config = dict(
    norm='groupnorm',
    attention=True,
    weight_decay=0.03,
)
Rows from block 7, named by matrix and row number. Each number is 128 + 24 x the weight over its row's rms, rounded and kept within 0 to 255. All counts start at 0. Numbers have three digits each. After the name is the row's rms in percent of the matrix's.
# short0: shortcut pointwise conv (model.decb.0.0.short.0.weight, 192x384x1x1), inputs 256-383
short0.135 095:136132135126138125131131128122125126132128131119136126123130125133128131125122124136123135131133134125127126125128128129123130132138132125122123127128130126124123131132124120128125125128136131132127130135127132132125124126132130138131125124122123125128129126128130125135125132130125133135130128139131123137118134129128118129134135135127129129130122133133131129122123122132127128132127
short0.136 100:129134136125135127126125126125134129129125126118140126123129133136126128127131126133130123121128125123123128126127120125126128138121143121121125117127132133128123130127128128127126128129136130137129122129122125131125124127136129133127132129126125125125132125123120127127133128132126129126127127132128130130129132125132123135120127125137127122129122126127126124127132124121133125134135
short0.137 102:128121133128128133124127131129131133126125126133123126129123126131122136129133132117128131129127130133126127121131126132127126131126125132120128133136128121122134126126122126124126123122122127128137138127136129135121126138131137130135137138133126123122123129134127126129131120129124127131129125122130128124126122126130129127117130128123129123135124125126129125130131120137131134130136
short0.138 100:130122127134129128128130128131131124129130129132128121135124118128123130136129130126130125123126127119125119127126128129133122129126123126132122133129131129125122124124131129129135135127126122135134122127134130127130132131129136131125126133122130129135129127131129127129131133129126118124120125132129133133125127132118124132130130131129124120128126127129133129130125127129130129126134
short0.139 101:130127136137136125130134129129125128131130133127134131119128129128126116125132127127130133127131135120130126127123137125126129128129122124117124112127129128122134132124129126127130132134127126127129130121130129129128129135127128130125127121124126127128134123124128133125131127125131135128123118127122128132122134128129120119127126129127123124135126131128122124122133124129124127136124
short0.140 099:129124131131132134125123131124133132121130124130131126126127129132135133126125122134128130129131120125121131126129131124127126127126124125116127133128127128132126123131128129129129129128122128132127129124129127128124131128128126130131129132130128125123130120128132135136128133127142133126134119124126123131126125121128131127131123126125132125127121125127120124125127121137127128129134
short0.141 113:137133127128129130136130128132127121123128125127127132130130127119122126124123121134122133119131124126126125130127131126125122133126128134127126124130126134129121132124126138133129133123127133135126122133122130132137120124132127124121129128128123120128129131137131123123132136132123128128125130130131128130125129131128125124123127131124134122120127129123129119123122129133130127127137
short0.142 100:127127136140134129126130126131127121123135129129126126139127126138127133126132131127131135130123122123127120130124120129124122126131125128116128129128125121130132116127133128126133132124126135125128128134128129132127126121123120132125127131130119122128125125129127129125128127134129129127132124125126123127126124132124126124132131127137132125130128127133130125129124129129137129126130
short0.143 095:125118125128139134127130119131132129122121116130126127123126131125127130131132127129130136132129121130131127129128129125139130131128126131124136123127129126132128127128138127137126126135127121130129130124132124128122129128121138126128132120127124125129124130127119126134132127128130123130128131127131127127129120133126133132128125127132123128123123129128128130128128126135128121126117
short0.144 111:127124130128135127129128124126129126135126131127123124130125129131129127125125130125126133130130125121131117120125128125129128128132127129125126128130130127120121128126125124138130119127129126125127132127134125121132128129131129129126127121131135130127125125130127125133124124128127128128136119126128125126132123130136130130124129132121126129126123128127130131126128130127128126129127
short0.145 114:125134121139126125131131133128131134132130130126133126133128126128130134126131132138129134123124127126133133129128124127126122128122129134125124129131126129128130121127124128121128132124128131127128126130128126126128121120127131131127132130122129125133128129130129134126130126128131131123118125132128129128125118127129124132132124130130122129129122124130128132121123126126132132119126
short0.146 100:129124129124122129128124124132141130130120135128130124120122126133126124126125123128129123124128131127125136128129128127124128132126132128125128122128123120126120134125126127134120128128131125128127128130134127125134129132135123131125132132135132132131129131125136127127125131125124123135127135131134131133128127137133126129126128128127123123125122128132124130132127131131125135121133
short0.147 090:121127139132133127132129126125135128129125130133133130125131135125125118137128119128125131129129124128126126128133126129128123124120128128122130123128127119128132130126132134127127126135121128126133122128130123127136130128128130132124129131128127127123127124127129135143139116128120136136122134128131134137125129128122130126124131135132128133130129129128132132121129122132129119135133
short0.148 095:131122121132128120133126127130117129134133127133122135125131130140126132123131132125127123128127133123128128129125126124126125132129120131127127131136137123128128127128127129133129127126126129116124125124133131131122124128127129125128127127129128128124129136128131116127126128128137131119132127126126129134118124128127121133123121130130125129125124125119129133127125133124126128121124
short0.149 088:131128131129136125125122130121125127132123132124122117132127124127126125126124131133124127126136133132129128128124124128129121128126130125125131134140127123125124128131132123122131129131130123127126131134126129124128128133129129124128131130126131129122129131127127121123124133126125124129128127144117131125130126127136129124128126131124130134127128122125131127129132126124125131127136
short0.150 090:126137125124136130128126127130121128131120126126125131130127123131129128124126131123124133127128127130129130136123135132127134132132129130133124127129131124126120127123132125124119133133125134140128127137130136124125128126127129126136128121117119131128138131128130119123133124122122126134128129127132131130129132128132126129134129131126136126133126132128121130130126126129123132132120
short0.151 097:124133131130125127130128122129129132131124125133126128128120131128129125129125138136133126125128124123132131125135126129126120126134128130118131132114121125139132125123129133126133138134126126128132135120141129126123126135120121133127133130128131130137131127124125142132136124125126130125134134124120121123128127125137129131129130133128121127135127120125126126125131124122128131122129
short0.152 113:129129130136137121133137130123133126114130125128128128125129129129123129124130127131124130132134131131126129130133120127133128133117119133126135122128124131130129124132122127133133127128129125122127129126130131121129126136128130128135134131126124124124138125129123125134131125129137122126131129129124125121122124129123126127122124130129121129129122130125133129126126129133125130131128
short0.153 095:132129127128127129131126124128123119125125129120131130124126127134121129130128135125132125130133126128120126128136129129131126118128124131123124132126122130127136123124128131127129130124125120126126125127127127127129121129125127126135123126132127129122132130137122122133127126130136121130139122130128129119133133128128126133129122125127133129125119131130128126134127132133127128124133
short0.154 090:129129135133123130122134128128131128123129129138122132138124133129129132129131126122135122133133124128128131124126126131131124134129130128132132132125123124135133123125134124129133131126131126125120128132130137125126131126128122129129131134122123122135125128127129130128131119121131128134132137123132123128127129131135127130130125135133126128130126125127133126137124126128132120126124
short0.155 099:119126125135125126130123130128132125120127127123124126127129130125123128127120128130124127134133122131130124123129130129131123122130115136128131125118122129130136132118137132131130133120122132124128123122128129120126126119131131132126133130123124130134132125139129122131128128125131124129127135130124116121123125136125125126134131123125128132128125128131127125131135126130128131128127
short0.156 090:126135128128117121125125131129132128140127125128127129132129123129130131131124133126127135134131121123127124130128132131124120123129132122134129132122130123135130123124128133126136127135132124133136128134125135129131126132120120122131122132126127128135128129128130129126129125123120127124130138132130136120134130131137132124119132130130125130132115129140126127136119131126138127126128
short0.157 093:127131131120129137131120134120122123121129132118122127126122128128127133124132119131127128125128124130129135125135131131125127134126126122127117131125124117120133132138125129129125122131122124139127119128132121127116128131140129133121137124125130127125125124126134123131133127139134128135139125125127135129126129125126136130129122122125143129129127132126137116132120124123127121136135
short0.158 105:126128132129128127132132133125128124127124126125128131126127137121134130130128124123127123125120135128131122131130128128126125128130125134115130125123131122126127125134130135123129128128125124122127133134135126128131133130118131124128132132133128128129125123130125133134126127127130125130130129121121127132126123127132124128139131128126131124132125125132131124126135121131128131128124
short0.159 102:128126124126127130126124130123128134126122128122127133127125133130127124128129127126123127126130129122128131125124129133125128129128135130140128127128121128126123132133129131128120131130128133129126129133118127120129126129130132134129129127129124121134130122133127127132134128129123126135124134130126130130129127120133131121127125121127134131127132125127128127125127124127130126128126
short0.160 093:128127135132127132129124145133138126119126125123130129131127131114124128137122132131138129122130135127127127126127126130125129132136126130139127135125123135120129126129130134123122133123122125132125125126121129130128131122126131134133128121130126131127126127120134123133127119125128125126133122132133130129125125127125129132122129117136126130128124126131127123130126124127128129124136
short0.161 096:126127119132138120130131126128124122129125129127129140125131125119140127124131126128129126125125127129133124130128124116129127125128121130127128125126127134128127128125124127128128130129133130127128132116130120130117128127128127129132127116130139118130121126127130135134129135131133132127124125130126134127129123130130131130131129125133130128130133131132117137124122125129131129115121
short0.162 097:126125130141121123129133131128127130130119121130132130135126131121130128141125129131131129130126142133128120130130134122127127122129129128126130134131126125125135129131128128127131131120133128125128132118129133128127128128116131123129129128126135127121134122123129139133129124126130130124125124120124129124121124124124124137127133135130124128132132123129131130124136121129125120130129
short0.163 106:127138128128124131132129128123121127127123138119124127134127131130123124134129124130128123130131125132132129123125136127132130127124126129131123129130124128132130135129130132130128131133133126124125122132123130127125122125122132123124131119125127129134131129132126116135120129127129127126125126131127132126133133127133124130129129131124131129131126128129128127130132131128126131129134
short0.164 101:130129134133120133124129130129128131132130127132124131133140128134122130133129134127125126125132125124131129132124122125127132124133120122130124139125130123127128126125132132126127132126132130134131128127130128132131120130131128128126130130124125126132125133124131128120127120129127130122131121128133125131131137137123129124136128133123129135135130126129129130124126128134127139121124
short0.165 097:127128124122123135128134125120125124131126126121130130128123125123129125129127122118124126126127130128124125125125127125131129133122134127125124135125134123125126125130128128133129131129131121134124130135129126129133128130132125125127127123124124129127136131126128136134126126130128129135132127132128127130124130128133139131129127129126121127128130130129127130138134123127129125134130
short0.166 087:132126133130142128121132126126117127123135123120132127119130125129127130133127123123131133132130138128127133128136119130130126127129119121117124125128127140124133130133126126130128129132128130120131130126134132132120138128126122134128131124127129127119130129121120117115127134130131134137132120121121131130122129129130131128135133129127136121126132129131127139129131123124127131128123
short0.167 102:129125123127125124133129126122129120127126131121131132128124128126128130128125133123129120127135130124126129131130126125128122130127136131131134135130122125122131120126128129131124130123127127136130129129132126123130128126134127134136132129125120127125133128124130127128129125131122129133131127132136131130123136131131135133128123125130126128130132127126130127123125127133128127129128
short0.168 093:127126132130122129133120128130122132132123132133128130133125129124132120130126130123130120131123135127129118124127129120133133120124132128134134135132132133133138127141124120126124129121130128125136134124135125127129129128124122125126130123131131132131127131126130135124128132127130126126127129123134120130131133130138138126125133124122136130130140126120126136133126129128133130134126
short0.169 100:126123126128134122118123127124135123132129126123119128126127128127130125131129134127128118134135132128127129125134128128133143126135123119131134133124130126127138123139126125132132126132130115125132129118130125136128122121123128126119125129124131122127131124129130132127129127127132131128127125123130117128126129126130132126123130129131126130141126131125124126127129127132131130124125
short0.170 093:125128123127120125132122116131132120131135112126133131129133123120125133124124125118134127126126131134128132120125130135130132124129124129133133137129126125131130127125133134129135124135130125120133140125127131131129132127122130120127133123143136136139131127132133130133132132128143123120128128128128128122130116131132128130125132120127127128120128123132120122128128130124129134128116
short0.171 095:134131137129130124127121128125122125127123123128130130125132124129128127128130124134130128125122124128131128131125126130127133128128122126123136131132125121126134129130130118119130124125127119125125132122133122133122130129126126119126128118126124137123128129122129131123131132135131126129125132127123127127132130129122137126129118123131128133132129132127129134129130125126132125128133
short0.172 090:128127130127127129130128132128135130128130121135128125125130131124122129128120129141123125133131140122120125126124125127127133135119131126136125138126131125127125127129136121123133130126128134119128126131132130126129128131129135133134131134132136119126130130122126136128129125123128120125123127130124128129131129127133125133126127127126124126125134129122131136139132122128128125124128
short0.173 094:127129125121129127131128123131134127126132128126130125127129131130123122129131126127120134131126125131122132125128129122131126137122136130129131122132131137135120126132129129134130129132130121130128123132127131122121126132135134126137133128123134117125134128127128128126129130125119131134132121127128126129129124123130131127125118122122131133133122122125134123131129132131128133128139
short0.174 092:130134128118123129129128129123126131131132127126126132119119140124129135129128118118128127128123131129132124140126131130128131132116140129129121124129130124126126133120131125123123124123135119131123127133131122129125128133125126121128132129125121132124124124118133130128130119126123128125125132114128125116129128125132129133119129126126117133135126125135131130130129132135124122129129
short0.175 092:127124125120123126127124135128133131133123123134131133127134122124131131127125131129130125127127130130125131126116121125127130132125129129136129127134132135137122123132126123132127128125131128128117128126133132131129124128127132130122129123124122127131119130115121133128129123125127127129124126131132128129128126134127130133126125127132124128129129128132132139136126133129127133122132
short0.176 104:127126132132134127127131133128127124122129128132139127131131123132129131130130130129135132119129122130133119127127128124131128130139121128118128124128130125135131127131132133131130122131127129132125125123132133130119132130118130125128130132127132125133131123130124132131129122133135128124122125124128132122120131132119122135127131132132120125130123126127128132128132130127130137131125
short0.177 106:129128133129122133129129125133126122121134133130131125121124127134134128129124131122128126129132128122131126127133128128129127133131123127119125128128131117121126124127126125124131128130130119122127128130125133125125124127124129135132124125130128129131127128130125128136134124123128132133126129124127124131125127126126129127135126126129119131131125132129130123128128132125130124134128
short0.178 111:124129128131133137134132127128127127117130135124130124131129131128127126124128125124124131125132125129125127130124126123128130125131130127122125126130121120125128129125130131127131130130125128125125129132123133128125125126130126125130129131125126126126127132131126124125126126128133129129129128129127129131125134128120124127131128123126128130127120125121136121120124133122136127128128
short0.179 095:127125133123126121129127126125133125129130131126125137122137128126132125134128128137127126125120128128124133131126126133134132129131129126125131132124124128124121131138129131125128124135132124135139117133129123126129126134127127129128129126125131128124132130125133122128135130123128136128131126126126135132130123131128131123129128130124124127135132120129129126131129128135131133131127
short0.180 103:130129123122131129134125126125128129137126125120127128127120128131129123125130119128125129132125125136124127129130130128132121131124133135123128129130124130131126131126129125124130129131133121130128130133131133126133129137130125139133128127129130117124127130130128130139133133130123124133129135125128123137134130127133132127126123126126128122127128132127130127129134126128128136128126
short0.181 095:129122126132129138122134132132133129128130128129129130135126125130121130131125132125127133127134131128128122126124127128128128125124134129126124126131132129126124122128125130126126123119131134126123130132124130127129127119128127127135126125120118127129117127130128131126133123128125122134127134121121138132125130125121120135135130128129141137120137118133124130124129125135128128124133
short0.182 093:133133133132126135129134131132130128123127132132129133137134128125127131131121126135127128124127121139130123119127126119129131130123130124130122126126130120133132131121133123133130131121119138122131132125127127126131131122127124121133129128125136127127127129135125131123127120124136132127125128121123124130123123121125122131120124125129126128128127126129120131129133131131133125127132
short0.183 092:136129130127122121126131128135124129130126126132123122129131134125131119131124136133130134140127125130132128128127130123129130133126134126130133138122130126131126135124122123140133133125122136126134119121129127126129124127119128130128127114127133134128133123125127126128128128129128127131133125130131131133132130132122129125130129135125122125129134126126129126129130126132133120128124
short0.184 111:127123122133127129135129123128126124127122126127133137136129129125130129126135123125128125127127131132133130126121126126127125123130127128120129130124128120138128131131127129135132128123134129127124132126134128124122128132128130124124140125126134127124127125126130126123127133137133126128127125125130127128131127123133127137134133126127122128132128131123127127133123126130127131126121
short0.185 096:121129132126122130128134138131133129133131130129131131130132130125125121123131139134129128122125126129135127122128122130122128139123126130133124135132121124130133132127126131127130128128129130127133134130128134129131129123127133126131135130134123123131132129128129128126121122122125130125121122130129127133131123128126132128126124126120127125123130120135132126128121134134135124128136